Rows from block 11 of a small image classifier, named by matrix and row number. Rows with one number belong to one neuron. Each number is 128 + 32 x the weight over its row's rms, rounded and kept within 0 to 255. All counts start at 0. Numbers have three digits each.
After each neuron's rows are labels from the 100 images, of 14976, where the neuron reaches its highest value: "top examples" is what is common among them. Only what is clearly more common there than usual is listed. The data: streak pictures of flow and ridge fields. In brackets: how many of the 100.
# fc1: MLP up (model.blocks.11.mlp.fc1.weight, 768x192), inputs 96-191
# fc2: MLP down (model.blocks.11.mlp.fc2.weight, 192x768, transposed), outputs 96-191

fc1.145:152064077151162153084111117130090110107136153109106112096111111134135128123152195155205103133098141155147127083129128103197151094164102167136154049171091151141116102088178095136175084089191100080137112126128159134133152100123115130139116084112154170051130093140167078178131176113110143152
fc2.145:086145111128166094081145183121077149145160090166138117104152133132107115162138056166086158138125128151137140134092117152198107145184153166122173154137131118123107070139173075157091134106124124086105123097106095156111126165130178102197135109187139121169112138119135164122157151070116130122
top examples: loop (35)

fc1.451:123125128092126101137091172141185093091078111108137157095196131130107144149092167138150097116092074158160113135124206168199139134125163118140128112140079129135112112119094100186134137153145154117122114136134124183112134118116109104128112107167174153117102154142148122080171140103109118134
fc2.451:110170067133098166130178159131150122156122149099131104120061103127139158148117143161132138151146132082083114130117164159202145120104143122106152127182146152143100062157154181140090135224167188106150114124139089155095065105111124138084153132151096113133134129146113107087099125200104133090
top examples: fine streaks (78)

fc1.59:196110103119103089083122116147140095125156172091135117126105148115137155125098162125153098063147123135139131146147095126119081094127102119185144049092038140098131156132167009129158084125054128163118128121109154133123133128118063124107122128097188070156128111075132135116176143119122109167
fc2.59:123110145111127143055091124174140097036110080144125116156212126131109124075144158131106109110134154076130074162149127162144110122090120119132127080128153131174143180157149115153092073125150134099206168153154200153084157141161101130121156146090101105177096193086120144181144123145061142093
top examples: delta (35); spiral (26)

fc1.131:145148162134133137116184112140113123077120077091221106157144145121044135116072117151140099106126137190147114111105112106141150042083152159121146115138096133079158115147121111163120131085117118114082172143141116075145171093177132121103124145143132057123109166175171084161127151143167204095
fc2.131:093147123122099157094075135090124174196088147157093100135118095109202132138217103122149176141100079107143173110137151099086127112126122116104149138178113132121140073138158109161170145193171142156147130101139141151146164163100186155144122102166160114119104115130111119173122160110149060104
top examples: source (65)

fc1.22:096167160130142166151104112130078083119155120166155162134060136104095128157098123087133084128126158129151190140176138152166153120171044082119153079150173176137124151113118166125123201078107210118142154115156107168103128152198174104091142162140122178146121064137098122124175140122155122152
fc2.22:099115118114090130175116131116094088104091109122147101140078124129138094145162084141121113173179125080100076140111096123143146128117121120137093096134128136116130084101086104088104124185127112138175167170157077195138001100153126117142133097125134085089106187117073158162154176094085110095
top examples: turbulent (32)

fc1.657:162121165120184131163121069096123195101121147152156186147135136096143141180148167150106124164121143140130146143120142122086139146132102159121179097114149168087161178196136120109139164072120093101106143066122096177126169119167173095112154097118141154124151149119140057191078053159171166194
fc2.657:078118093170106102107134169128151201151141085108099096104042103151082179128088069119137123097131144159110175106116076136178152100138128124140067121110160119124097120111132162163100142073108121146148088117124101080122104187116143112170135109171116087137093101145144155087146130204101169134
top examples: spiral (39); source (26)

fc1.377:152096127115072136082109116120140147148145103139138112111167137109158112096107146172113104074185149134141118085097101166142103100145158118209085118126087124098095102127106084072157095159149180115115070138136159149088093172112127149085141105057148107128139122116114135184077142074136164070
fc2.377:168161113119131110073099107151176146097169131183093128117107168151080105130158147134130064156168132130150135150104074098184088049089095127118054175137114132112103089135158161090158100165157147161123111142168086184145082078136142121148142158138129155193111127108141079151184161150101155123
top examples: source (32); saddle (26)

fc1.654:120102105116140160118126179135138136091208144108135100168099112132140093142117186094155146165101118142112158063134161124186105083096106151071141145152128095166065156157138121132184149136106122120087197081127148181148065143129132148171112142083166150103181133101117112082159167045118069172
fc2.654:148104152162163131116116123135118105165176166103115137106150109120216156122151078100131139111151178111140157138187207146167132188067173121080083137107135114157091120101116111164109160183099079129144160149106100168158117169126128154160129100066110146120137153127164107133123132184096181115
top examples: whorl (59)

fc1.244:099159148124107134090156144088082087094125104106131119084138133097213104116174189116098097174121122116133158136060143076153101152126100147121159129081113172123076145104112167121148186230118098171067110115128133154113128114131114104151123114132099073114122084123077104076129113121119152094
fc2.244:107163094160114085169139162128108128103146129145121147121115108103074155142093095151136154071127075139145056159115101098101140102144096124094113149111136090127090175111137128084115178083146111181156080099162128132146173153135195196113165105163140153153118139178137102136175166105141161113
top examples: high contrast (92)

fc1.31:145112103130131097127135153148139142134126100105175081136173076111110161143191129093149139081120137163173139137140106147169189189086044144166082140086099185136107118113147090115177095058146096115101101123138159080136182151126147159158089129120131172088147093136147189114154152072129102136
fc2.31:122140138066130146110139172123112048132106118165111123140105057131097085158138080107119138140116148140118116099126179123082102048128194092170130111105091122165160042142136169106153154084146103067124124120130158091145124196121137155087126132067101131083151088123123137055095169104085140090
top examples: delta (41)

fc1.658:120070119056125149118100132109084204157104096149149130183092119095172140113086098144102157217125088094135106069093157150146141092131130147149158105079148104136108128153073100145151146125129118085135145087121156153136102085115113160156090103145137077084128122151127139083135156164164094127
fc2.658:147098139118124130126183106138136096095109131161137202103175087167161096089156082116110149105130179173176162137141123097117108212111147162163080191130078126131132197102099107108150117098140236127110128162129060086163109157121089143119116127080117128189156098142162120177125109156193125136
top examples: saddle (45); source (38)

fc1.359:135062088154161179079163136157117121131184176117119125139155157164166122102148140183110087090152130143058063114064129125141092151160083137063149145109124150143112123085148114104099149134139103138103150143149165135072097181137117059166170073155213159173157148129121130153142129115133089173
fc2.359:134151087156137103117136064138108115130077138115126141144154086094167106083066154089119160164151133147151169157124153108106142168102172138169129082078182106079146127142104159118067128128130142133138127119168093094115116123113158185183137107140059108090113149100137117192113118148125150105
top examples: turbulent (29)

fc1.763:169096153137114135120127118130100196171077133122147128079171163098149108133108102083153151169116152153116145060088075100108125139153131118210103068045151159122082096079131124110080194142153078189107106108139105162154133156149158096171159143130136126121119119119156119103112158126188145161
fc2.763:091142126144137121177109167092134115142100124137147193087159129140088157168130101096083116093113193122146214115096170185218073158149169127047140145144119140138153167151065104116106138152165154106162184146140117138097107125091071088103132082211120136184116143109100126109112062077165116104
top examples: whorl (58)

fc1.312:147128167111213177174125148143131168147088141148079162156092140093186103134133112122112042192110134129143114149141129146139132139091079148125113075097161105103171137154158186128127140138134163174091123166055138195177176124178145064112146064140060162125172137109133178113124148168102142127
fc2.312:139129121124170157164182095119097152132066155116123128106131110134049136131157057141089050142129120098106141120091123112164098139152108115140090171090161080130144183169137134146158105099123122132143136145148133169129088122119095106102067132172152085088140149116157146104145126115061107177
top examples: whorl (25)

fc1.130:147083128122107151181168155133145168048193121125125156085130138089149131125118101078129105191137143100082129136134137112145090080152124116140155114120117141134087112138133128173146186120076139065111113139142196099131113129136114141104165032041166095111133190142141105109114154096085149111
fc2.130:088133106153186166160094120107161161103120103075122107167158178143111171125092115171071149118126132113122128115163087164175149094119124098042125103116108150156110194137100147069144097193159083093137060117149125177132184152126072089190118132056173171144118160153133146152136119108102131146
top examples: whorl (50)

fc1.474:145109135102063111099170121147093096131159175147120171121125157093137107138112130122159115125110125092135127117121191139139135087113158140167205191143135155167151152143137114200126123148145103162142122110132127135086147141189124186156082106163102135167170136126053127079108119064115113111
fc2.474:167082097150125191151134124118133148090117095119151143198112100167121111116175172106156129084134136176080094159147117129136125101145169117106111142110158122083115137139174095081070140097096129111099104143145139198147118096136153149124149153081138160090154124155186130150128089197121099151
top examples: parallel (27)

fc1.662:089136124149106123119177152086130084148067121148133097135157097142155122087183144173117098152174125120152153139093044118115154132107154122175154131163109115088181117102073169138128101082151133101124100133106147153079177127122096135098150104165145122151116147095125146193075063161112162197
fc2.662:117104150118183159105132182126142105140146109101127139082067089122121137096120123073123126089127086114152056103190122134179130148121181122098176122137080117121107167109116101143134120139112155137124090144117112143108075121091173127145106151123138080125098160129091108126133090142092153066
top examples: fine streaks (81)

fc1.76:125147114158093108113167134108131096120119132169152171135130086161157121132189143130118119171112126138120167099139162143138178072146146156113157116147142119130103104108146153110068095050141116134126155108089134145092105059109135145102094185170098153100142103096097159074151119135116149157
fc2.76:129118217081136142148094163122123115112154130037115071120120076175140163116129150120131088139215135152111185154087093116180159163107147081140108138156163130110148085100160123103095162176127224141156149119142129085155139144122139146167103100129090131130118189115098122161152122099090169103
top examples: fine streaks (80); source (61)

fc1.225:171142130128134166086096166104103159121142120108131107104103140123084148092120123086149169116164110120139152107122058112128165147169107096099121101158108114114086122156145140155120089129103173114104170164138182170147157099179098081111161085174137173053126163157168206166099173108195111126
fc2.225:100117153143128139107159170110059058101127118099138119123080126128109159136146138157176112084142151150152104139135131146092104131094060132207162126153081069198165136114099096128139133087087070130111094142174112048169139155155117085166151173063146121197139089132076123097101227150080149133
top examples: waves (31)

fc1.42:138113148157131116132122082151163088159168100137113082069132213123146109170150110133049123123146153143195190105185140110174079087132084145087124122116162136140070084180137161168167121125131078137106119125086110109167079151132120139164133138098110092145126106152169105132158150141065088126
fc2.42:097094165155081151126086170125130080104118147122144138173135098116089121072124167135114115090161073097139136130089094171164124120103132143149142133134170119174079082114061119137143099067080178098129091167151131128137037165153115117147134135111101044198116175134120108179133125132120180100
top examples: high contrast (83); parallel (43)

fc1.491:080112113107094132111149114113146122130084092125126122114154136129094174113117073137161122082144143107224131099117118133136133116160065102148102077044140138117122184167175160149187161118120147141105129105110177163113167175163140143144086113189135154133124088119113152091176094127121115085
fc2.491:104116173126117157166069120097124179135172103076117105119144150170109161143145152085106087133146091151139111111157134085184140124111062165097171126082153153162104154150127102138133141129137081099152097122107136054104025127135153065167137130130142126158115104152150119232132156078153139080
top examples: spiral (33)

fc1.402:138100117147066159180084094201134157125154149149125124148110121096145172150195104188122139122160127111118107106161183111107098104124120152132143137163174110070083141077136109204116089132051099138112128100094141114148088139125141141115107135149163127121172140076112138103136116104131101123
fc2.402:143156080153037166111140138125137132161119098109125152109115091172100163104082113117161070130121112101149147119075095126125146128130126109191042113167186158114147144145180138179139137092104159145148106095151114111122164131120067067139119101074093033115143164122179121101135132144091220184
top examples: spiral (35)

fc1.492:143100171146066069147145135082138068100149146183170116125100152107153119159181122075124072168115150102188154076117153150138133140103168177144098140128056158178121090151091173126129073196108096167081096124096094114162139114140111113165129177155134147075105103139111119142189188117179148148
fc2.492:113131135134105166124168145111162110144088091094119121109158076156097121147115186113118104249138185109124074123101099118054114162118126115131150079109044143151147078135157129155138140099101107109134250118104128100167110185114165147142115103157139151148134148078109140138097131157127067171
top examples: spiral (32)

fc1.744:118117081126110143082153118097120112143061112115184147193136115149081151120161152142189104173096117117125071168096222124208104113091075146135128071139081165130084173136127116132135092126114123121112174123084130138158118122115151146113129152175147091111166102083033108082103211108098128111
fc2.744:125126128100120156113118087118106081094137187167110113145185145069172103125108130090108132163030114122132117111136118136096098137155092137134093176167092134104170114131084119165110123069163115113123184113138120161132165151155198111090168091108065114146136077140114131125086123178240073152
top examples: source (55)

fc1.702:107114171144116093082155121114089088187039118109088076085160111131169104141110138126130186146123099130103081117175146121135122113132134099123199167171101101137078073107154128178151150176114126208107168135075140078161169126181173130121095099157133134196158091163098057106137127101111118122
fc2.702:099183117160148116155149060111104099075092175135140189089045106093103150125184110158156154104066167078159182127095111100207154076162140109101080129119073114122154149140152122150153155163168126156129134158118156132104134137081069169148142118139177134131139116099114130110122138139135150101
top examples: waves (28)

fc1.279:123121122179139093148177140099105132210055118097120115130126145149169128127144126128160101105119068116170177090087062120140167126207179108101109120151091139111151116115129147162158119114168145161168070080084128108120187121110155094122082139156126134167142141125193079193126068087090137113
fc2.279:089130137115145119049126088137097179096165159133096159045100118099082139113070130096154143139166184119156111129131172152111115108133114140102185130140144141090115155113083115139137126098141112107153091111142114155151100198117110158151116120107162107141147123144112139108161066151144146118
top examples: fine streaks (84)

fc1.513:180140114145132124069171116129112100074034154174165107134145093134117160129066172085148110142089168116187170088153195196186164126154189181132134169148152127103135147140122158142173116118126073101119112118145099117146134128144143131176165131132068198158135066097142111171128124142080182132
fc2.513:119078177147148139176159110129109132234139143156120113080153118138140099136122186163126093172059099093132160132131116160088111067107138097115123146116125115174113198111153111112138144115119079092168121127094092092124093101112139127155131125101156108108121190118118116079182158103182174102
top examples: high contrast (100); parallel (28)

fc1.559:172100174092137101108176153148109125170071118100119117139144180125091100075145115144127090128164087134181112155132054169160104176164145124144116161156107132088140110112139165124121112116146161119152123144111155127124192136103097178169086152125086091131078158134104123192092077156134162185
fc2.559:102151115165132132075118129159102134125141110080136089069074089170175205140152158089118105054172190133143068143139126150185176112106184120137132148142114072223104125131109136138138121078081143097146104142126134173122077169167186094173129101156153095169154113145144084107130130159117127162
top examples: saddle (40); turbulent (30)

fc1.356:095062108132122152142130116156137089163069103134156078120144102139151076152167143155153076133168120154163121159139045140087174121113129143157133156201119091127195098107084133123104091112127135135127103100113117056124138091107196136138126098132112130115123144162153040163131062106168116131
fc2.356:085143150141159128098060123119099125131161098093142155072079193144140142127152113127125118168101133143128104141119163169197122200094156088082145152087131118166115096111127143129095129100030100109199164135134130129137143210097164099147116127154147077217136139148089116154138147204112195115
top examples: turbulent (37)

fc1.198:185170123111086172134137133127088106132082099101120110159087122115130104125178144132148153137156116151175116189087102136152119048145157169122139150068110131110124099134158059151115133153107131118106109170079168133119112139183212150099086184130187109107113125143140046166135106098128178139
fc2.198:163107135178176170069096129110125122136130082090118158128121110184116141098090188158126137107110185173070113127201121109111143113113155147123136178137096150112118094161167146124135133115180090117146116177186179118109103109126084189197106103098112081130137176119140116126178070111093175121
top examples: source (28)

fc1.401:107151143163094101148124109180097115128095169124125136110083096093163071150114134087160094186136133149151119172130150140125101173133103132172159117175105085147153082138136204116136110153164095105155181113164158099106142114119143181152116154103153121082191094128140093121105120113145159112
fc2.401:147109177098120113178167148130158140162096088186183155155117206143126107136178159170109184134118142118109155167103086180031151078117125106174145139166137164119112106137163133065165127152142156155170157101113087152124067090127133071117101112088123151131093186103126106129117125102043105119
top examples: spiral (46)

fc1.500:168137152110136160132072163158138090083080116105080100073116109133154120165139142186121192167135148081117181161166055133120077085094019095112141068093097142169118118137079144139178148104121094186134124117160144118172130082124099159166090117146108133123116133140103150080139153074060138147
fc2.500:123089083124198173129216087117130050171165163122093122172163137142083137152088129077132098168089134114133042118121179181143112137137088137052136146157083111127125098148114171101133124116123132069095101133152145172179190099128134067057146148117122143163127132090109135124098169124091126114
top examples: saddle (35)

fc1.398:154108094159097144145169095130125112083114171181092151105141128122071137113123193134137093135210107164094120140169122145143115160154129115129160104153143169094121181153131095209068118108091115094103116120130136082137135059125142125144186110146118130148206142138136111090112157100205136116
fc2.398:143138166123113156131066164136122167115058117080159059125139039127170148145173051082121117185116116112119151168125113147134153109108104143100090112196090128082145151087147140150149082139141092127130131097103118044141133185149162136171122111060173122092123095062112114131116100164087104135
top examples: high contrast (98); source (27)

fc1.322:137142147154109150037106113100156123127078101111129147136145175073099123125167095137103232046123139149103133174115114126169137127110168127073110124090172143083093151165132081094117114074134091165123176107172119120107047153148154154153138134090100141135079110159148159103124111101151166138
fc2.322:112140083114079100213119162085099127108152117126126127144094119142154154103129154149112168203126149091133127110122135103130111142144159111130086145117178149083125133149190152097138137189135119151032201094110119153135126091117102104122142119173117069148140122127076131142108133214143121120
top examples: source (27)

fc1.486:130133172078131150100096091117110127168049127090147114084129094139163110098140118119134113173151113144126113099079072171118128106145092128103075154100128089078079161113100158116192093151099154068076129132093120128129182134170133120089122179155155126112129143106110086179134118151125105148
fc2.486:157111098146133176179096184139129152078084115191129151141106129103088087130131136109082115117153150150097131133115091142121122128111117127179163127103148153182103130109090181100073094045144163136193048121155140101133116103121162166067118112104197193123139121171098115089152151117102156144
top examples: parallel (78)

fc1.3:144085137157155114126141186117121121128135146097127192072073083086141116163158107068148069114152173097138124213166102113149089212122153123163108153121172126129121149139160072087119177105149138143093150090127150140153138078058189114134096104063154140078123145173093131196143091109130137166
fc2.3:110105077136035132120137107104102122115094144204118098147150209123180097122107065078138145070085189101169115108105076184093120171138089137103106095166150132143111189139172153158124139131147155091164087124096150137169080124084167104063109129127165165116102099160208125107154096217091149106
top examples: whorl (91); high contrast (70)

fc1.751:169053151148102160172163176123121117154112099165155126056125134113181194089069072129146112122210146132179117116125136180116110111158163170065165118216180161117131076128131114089139118172097092136137168124138170139156111104097125072116081181150116099154157217139086110144134130106143105093
fc2.751:099175150191161135070135131181136096125158109165143120113089164178085152105142162104104106147095123189139104148144102095126095069126130136173132173181136146114175091137117135049148165102148046060136174138108124125109179138152129096098146101156070120121117100129140135165184115168115103202
top examples: high contrast (88); source (25)

fc1.424:133141125115109128123098081109075118149133102124110104134140105132145116120096165144151127097166194074106089175136074118115148113150177144164136154089147076097094063091122093133113107187120147165107182114135102053133149155177122125116146126183135135093148098110184133122141108107188082146
fc2.424:104107131161090101157146104169122157055136147100145115129106168136156126142099165072134110177067115145088130131176142106145135124127130171087125135107213108144135090147141107113130098096143122108185173166205118105143116175113083078146173154067109049116120156146102150162147089080135130149
top examples: whorl (43); spiral (34)

fc1.540:134147125133124122112162159086111154206100109118180107196150113140143074135198129119123127207123171150136143101146098110144108066156112075109107078121183120092137091147162125163135106088081157165183166112125077147111136149177170109166123107200117110119113098120165145184118120162131110081
fc2.540:106076102137118091104105106111113168084093151118148189083028155114167120141136116071087114099058097092124155130133131172096098106105100125150144150145246120102138160174121128192148128136153086130167130129153115189124126132091156141145123156155126054121100090158084090149157116085157101182
top examples: saddle (36)

fc1.716:156122154128123110171156103070105076115105149114096106094095139097169115162151150123078112139135142144149074158118203125184080168137100135137111127068085174112067086120142181088158163124080095116151119130136160089081042105126126073109163142183133174142172187115123122164107146099151139203
fc2.716:112145076159134130123108129136127140051093118108124132136122189131183135142076134136145123159151084114128135096151209165115110133059063122067154113114043136147189147137090120101127121056117136106162137125162112108114126209126142186146141092149134132126091112121185120144055150138184236113
top examples: high contrast (89)

fc1.712:142128086153134115171152109120102091116047107184175098117186141119123105100149080102134153101041138158143099146139121097143146156184094172169128118075114156087142068125107101156094127104156082168139128162152153122115169132105154120114131136129116103077172148147125114147181185153148139120
fc2.712:083124144167185093160140183151134108163166150075119091096077177119087108149118133109165065133073188104183087174116205134128098136156155124129107115127094103135134114174124173109124095126074072106135108135155111127145063136130127041111156128133115084134147165102087133138154147100126114086
top examples: saddle (36)

fc1.274:155099102126167111103144084187147186126069074172136098167166164140233122147156161121069142195146160165123173137109139160132163120188195187177114121139153124094142084149127069166081088124163078154148107135128145107150167136132157092087167066113124143097148139100071131186136086139133167133
fc2.274:118142137112153096169089135144113163127165148102093137083105106079059117121151078101159110109028153103105115137112151146186136194090137133113102153060123110185137136158143170079147108145163118119161191125155104126109129105149137164015123102135139031112150071136107143087135121051172129117
top examples: whorl (39)

fc1.259:136153072181122102152136159052159169140109103053183154124136162147119140151123099111139126104129082099180077167126091089152100128149038131120163126119134117087073103105087161122230170101120155115114152131149118162150096151089108131119155111169122153058157101074132126138171126107148112079
fc2.259:152059148157143129122165118105161167095163163049113112106125152157128142140179104150152144113096133122094128112109160118138163071109076125108151141052111152126141095140081136103089103135113080135058059122150140069112129097111142082113162129104112111120158038119099110112145135018195078177
top examples: saddle (50)

fc1.174:150181089137118111125081142140160123161166158075132148182135129151183174105159148109072161043092104144147165150061063147152153104182111103147152162113103122087116137116154147067111124147128153173104170115107111078128095133111144155121139188130127127083167053130132136146155041101173149088
fc2.174:177152147139114116141138103133082108118140140163100074121120142140143130110098088127103164100102166115114089131197255140100115120144096132101097135060059093131177069155192082065148121102140124104065116122130100089123084077162111112125165167102074088130158200110146127165122112161119073107
top examples: whorl (56); parallel (42)

fc1.256:128143121159139105129148070106133107165061052075095082160110164104093141140128161090142101069108176172114123102118163126194130106085144113157168093171154144125101107105196165126173071173136096166130153111152125098107104119130174091113116137082125074100179163147127115109115115120128100091
fc2.256:159132094108173101133087229124164173109128135102132134167148031124105170143132083143130086173152115125150088096081179122082134054110155112135144131158152148142133109123139150121108158098127109112152178114067141083142170177129105163128136142131150138103145165076154137107115157110105097057
top examples: source (91)

fc1.372:098125163111124136124134178140094139129136136086158137095143122101153146113168125134118160135133161146115126120098120147062110161149079087081164049115129076187109135176097118113111137111168129098157149147140132131087141145152099138148117116209151157123160105181079122108131165121186113089
fc2.372:100144155115120154129113115124140186124144143151106148113138119159147120162152162125201093112120113162202108135157151156244127039168076148180153127092156119109125153114122176082128150139139110175129056119120167062170073114152060097159145154052089123171127136136096122163114162102095093085
top examples: whorl (33)

fc1.428:132161088144106140099157144119086121168154095150136157133164198057109180175128127145105105096116148127154079100077121137151141132140170153108158125155164155103161104100115111182118134140141025120092101174133149157102153097137116148124181136114101138187151075156097109095146196205148124123
fc2.428:132133156126129202118130145096087081109115152155151083082174126183077162082070075106106154137140078102146149123160109165107117133139167122124126121142124176118147153110087117174145135146048111091092100115117129205154119113126133075226093124179089145132175159096087100107147190141088043124
top examples: fine streaks (76)

fc1.305:104163139146165125137065165154148123169085153132143169152142066143129106112152096157076064122119117087173117089169071124129086140102090130171117128114083171117055104110128180158126141217125088157114178137134107136082125135176124145126149143189147113175100088088192141106147162093091102168
fc2.305:107126160080189179082171178113119068138101097135171152145113059124138153094114109095146190130058152123094081095128148167138166088130138144185151140143112115160157154117083153157164177105087079084167196146130068107120098207128056099161116107133143109153137073158145111078115107054114104127
top examples: spiral (43)

fc1.66:152104141101141116120118106125122106093117130176128107115137187102195120119108172199113133161183159178127120132153153135105117092114187133119201106094155109125198098111088120125114075125142131072141124089102105096154085192174146171106130113065089130081166188150139137145132112138132161116
fc2.66:127131129094181142108091094098115112202108123134118107136065145098078145112181140122137110125075147093171078079131109150225165127137104113074104128125045111174132126127115099120109110112125147038125080134093137162130069199105099088150139126170123129144150047138089127106179157107165094108
top examples: source (41)

fc1.755:152136134152130155169102130098102112123083117124142129136141132152105136084154127138142114144142150171117147145145181144108128068111186129108131097117101177148150072173143120163060099148064119120087171082193153094113107128123165152094181130157151124114153067104181203117174091074088143108
fc2.755:122164120074088105136179155145128158101115145096102141132174066096116138149171127142133124152124093094157143146177081165101116206154159119061106129076103105155133089133133093115144079160092061114103178127139115118133102147093116138182136127112151118159145141080105119070117153092143096140
top examples: delta (30)

fc1.213:109126165117103120135112131098109163158158112124093220142180095100160122135143130098103159155134074186151123100188066170101064151082103171099121140096170116112149086125082167130121125100049176146134132111127142179117073092155070170164104141060157142102124167151162103187154103116124134113
fc2.213:094114155082158141151151121151145100094105148170117100081008118162068157136163134210117139126115142108159111137122100204134113107140142121076140112064119121127129104113126137110153117116171087187115126103101143058123077119138077078122125083181094081139117103179106117094177065164121061125
top examples: spiral (43); waves (31)

fc1.46:146108161088149136154159096124159076160129149113145081102179120137116161095120099089137157102094133170113145117076076106175157127094159102113153139099109106088112097154113127162085081114130132099129171128135166092101103150134164080127099179165102150098150194067088109157102185183082172136
fc2.46:148142137122159109174116115111144054130150125216144161189078177156158120071141215147113141191162118128171158122086144108171166126127141144147111148099119143168144114156145140206176149102121088131099185119186100105116194122126134059156143136181158128175108115119145125138136147176144181138
top examples: spiral (28)

fc1.394:123166149093097106148098125095164158100097104172163131128110108127104096179146091082096086126120129111145088133050035179112122150096110114111159107135159144123114172129169091135168100117105140115075128157168105059082131106134143182130118108057154125107117080110102156165149164116107143152
fc2.394:193154109136146113142104069132110183115137119097105169161099171118188126170157173115066131148139124098079163144082143152124143097163128111147141159158146092125113125089164149071150122117083099131126080108122146111100213087104082085099111162194134070159121091118095112122182123158124127156
top examples: spiral (32)

fc1.251:146090163115147122125099141068197167101123112152144148107147042100163080102155158124142095158122120122162120083169132165143155116106127116120091133115143144090119149147146098099143087162132127073129097101160132143098104114099130135135083146158194179176168100091187102145147091086127126106
fc2.251:128174087173180142134141138132145146176107103152120170093118102115066121115144127175139092111167109122159075136129124150087146176111145116163100077126131132126122032125126130110104098110162141067168190126166085114123072116113078121112127139079186100127135133125139150077084047095138128143
top examples: parallel (100)

fc1.725:107163050148178173120122139162115166106058142129129155176144051127132128095175148085098131173156127092138085066161139143140136136124059160135116155139109121124070087159130101119086144229151096152140110189148176133123166150141172097123131138141088126141163151150200120132103106137146145106
fc2.725:120110128123152144166207191115118123198136151162088088119149055124099118124154100125122148132023183121131174151095099167178102137115136120098106176145137122126175125144072133085129133127129060123206195138116148144148053157084103055106118141180170077134135137172133114027092101072094067170
top examples: saddle (48)

fc1.502:140196171126177136160126126119088092160114152144177077134114135187087128093062067111186102095129100076124104109167103166155106070133078130121138144123142124123097174124144177102150137128173149142139117141101116110194114154161147175101168147111090115114165127094132092060142084168098135120
fc2.502:170166129135143112100100182108109123160113100058136114135164068181101100086146175145116134197149100117145134114113183097167074094117080123124140142096148119149128125143099108148102091164147111079154104139171148137136056144124117136153111060104136078179141133120170163154133179064106137083
top examples: saddle (79)

fc1.732:091067122143069073118129155090081091148100124090104114161179095142147142150120166112143113127112142162124123137112087157089137152145125140178149114164136139086160093091131121191132155121113085100111059143190153146116174125163162170147097144160196081160134111092175093145145066100146148129
fc2.732:088078114114119146188190105122108150186088115084150130117072139089141087114073103127144117187184096126166078117120164189169189113122142138112176118140195138153143110115108101140140139130089139206173076094109095130099109144129125074143138133131085114109161158151088093214110085110138169130
top examples: fine streaks (80)

fc1.510:171108104112110113118103102128134138108146127120097095115116147136153151145176091110108135116125121143118055102146116109160081158194183148093147122087117133114118113146149144141060099181124133114128151148177193066178086137136091188152130104139232081202140185119087171185129181185120103136
fc2.510:142129100145086139118082173167142066123135145161137098125160134146064163112133173130102078124151104091053092111060146165102157088149137111155140111097161157147179094139133126128149078139107094178139106160126151116107152205122149081151121138102108072155134175156137121094145103118069125171
top examples: source (73)